From a checkpoint of a small image classifier: norm batchnorm, 21900 steps.
Rows from block 3 of a small image classifier, named by matrix and row number. Rows with one number belong to one channel. Each number is 128 + 32 x the weight over its row's rms, rounded and kept within 0 to 255. All counts start at 0. Numbers have three digits each. After the name is the row's rms in percent of the matrix's.
Before each channel's rows are labels from the 100 images, of 14848, where the channel reaches its highest value: "responds to" is what is common among them; "lies over" is the class under the peak. Only what is clearly more common there than usual is listed. The data: simulated stained blood smears. In brackets: how many of the 100.
# convs0: first 3x3 conv (model.blocks.3.convs.0.weight, 240x240x3x3, each kernel summed), inputs 0-79
# convs1: second 3x3 conv (model.blocks.3.convs.1.weight, 240x240x3x3, transposed, each kernel summed), outputs 0-79

responds to: band-shaped nucleus (97)
lies over: large cell (38)
convs0.3 093:120130102116111075092128110117087105087115090102101085117071090128087076096106071099077101091108084091152119100086162089082113092114099088085087074113115074113075076137103085097089083116075114103083078114074107094074098084109086122138070096
convs1.3 103:090191086155094132115187093091074185119095131134095158100122107103137102135097105155081128093084153142171122156138195112128086163100099082110097105160091131076150099129151141135145117097126087174144111144112106146158148152100108099163106155

responds to: kidney-shaped nucleus (100)
lies over: large cell (32)
convs0.184 114:144149141180142175160135147149145175167141165123167153148174175153163187171142175170136151132142168155121109156175148177173150154135139131170128173145146185140168174134177164182164174150173140161162183169195146161170164175151167089149174161
convs1.184 086:129124169122183084089140156140188102101189107081125142187102129109109096130190089118130098157139096070110116043105133121111156157183206182094133098160155094131109091139122123111109098133093181134103119089104185113122117120133095130153105120

responds to: kidney-shaped nucleus (100)
lies over: large cell (32)
convs0.209 073:138143129147141176163129163139143157178135178146157160138181166149173187169139177167149167138130171150109141166176143183180131159139145136175140174153138188128168166161175175169174169140174134171177175167176152164183172175145175129125171160
convs1.209 065:107139115155094107086128108088158098083178106054136165094105139108106108140093094154117092069090113110093161051128141130119075165097165092092137098146106114106103101150158129139107119108121105137095145106128203105136118136123070175168104116

responds to: band-shaped nucleus (100)
lies over: large cell (63)
convs0.214 081:117126109098098075110115090118054116083113113119102108115075107122092079094098073092069075085103084117133130096106143073097115091091092084081074078132116080109077079152082097089104097110075099114085080117082109115090093106097079127146073098
convs1.214 095:090189084155094118095180097082068162099097120137106168101113116098126096137091102148078104078086143134154117140144177120118088168088103083096101095135082119082142086116152136138131119094116086154127109130102107143154139150101094096171100148

responds to: band-shaped nucleus (100)
lies over: large cell (71)
convs0.17 084:114122112095097077100130100114065103077122103122111095112078097120091082089111077091080081085103083110133130087100161081086117098103094089086098078119120079111077085156081079091096090107077104109079084111081111099082081092100091128141076089
convs1.17 095:085191088153093122108183091087075174110098126148109171108119119105129100139099090143084111089091153138167118143143188116122088165093100082093098108130081113075144098116148139130133113093114093166141112136100107144150146148100092093169102152

responds to: kidney-shaped nucleus (100)
lies over: large cell (29)
convs0.172 108:143152142187142180162136149147137173164143164128170159149172178155162188169148174174141154136141170161109121153173149178172149157137145128172141175150145183139170180148174165180166172153176142149163187165191150162169166176147171117128179163
convs1.172 081:112119159123174091094133161140199095100190100079125138175103135114107089129183096117136103154128096078121147045107135128105146161174210173086140097148143085126097093146118114104104091124088172128103119091108193108115113107132102150146095109

responds to: band-shaped nucleus (100)
lies over: large cell (42)
convs0.26 077:115128106106101078096135097113063123083113095110112085109092099118086075097113080098075092089107086092135112098087167089083116097110072089075081085118124079112092088164089087090091084107093112103075085126080100098089091092104085132150072103
convs1.26 088:080194088161088129126198093087083163123095139135118162100125125103143095141094096136080129085087160142178118145133177123124087172093095081108088115138082116080145108127138129124142110084122088156164113137093106155150149142093102105178114154

responds to: band-shaped nucleus (100)
lies over: large cell (51)
convs0.130 095:112132095113088082102121107109057125096107102104104106108089101127096069100094078103059096068099097114144132106087156080086110108092083072089078090134113083103089080147095100087097091114090092116095079121078091102088104099096090146143086108
convs1.130 110:094187085152093114082178089090066175088099113133087164101108105110120099138095095157071100085085136123160129134132192111117085159087105077084100087144087113079136079123151135131119113104105089165124124129109101132141135150105085103155088143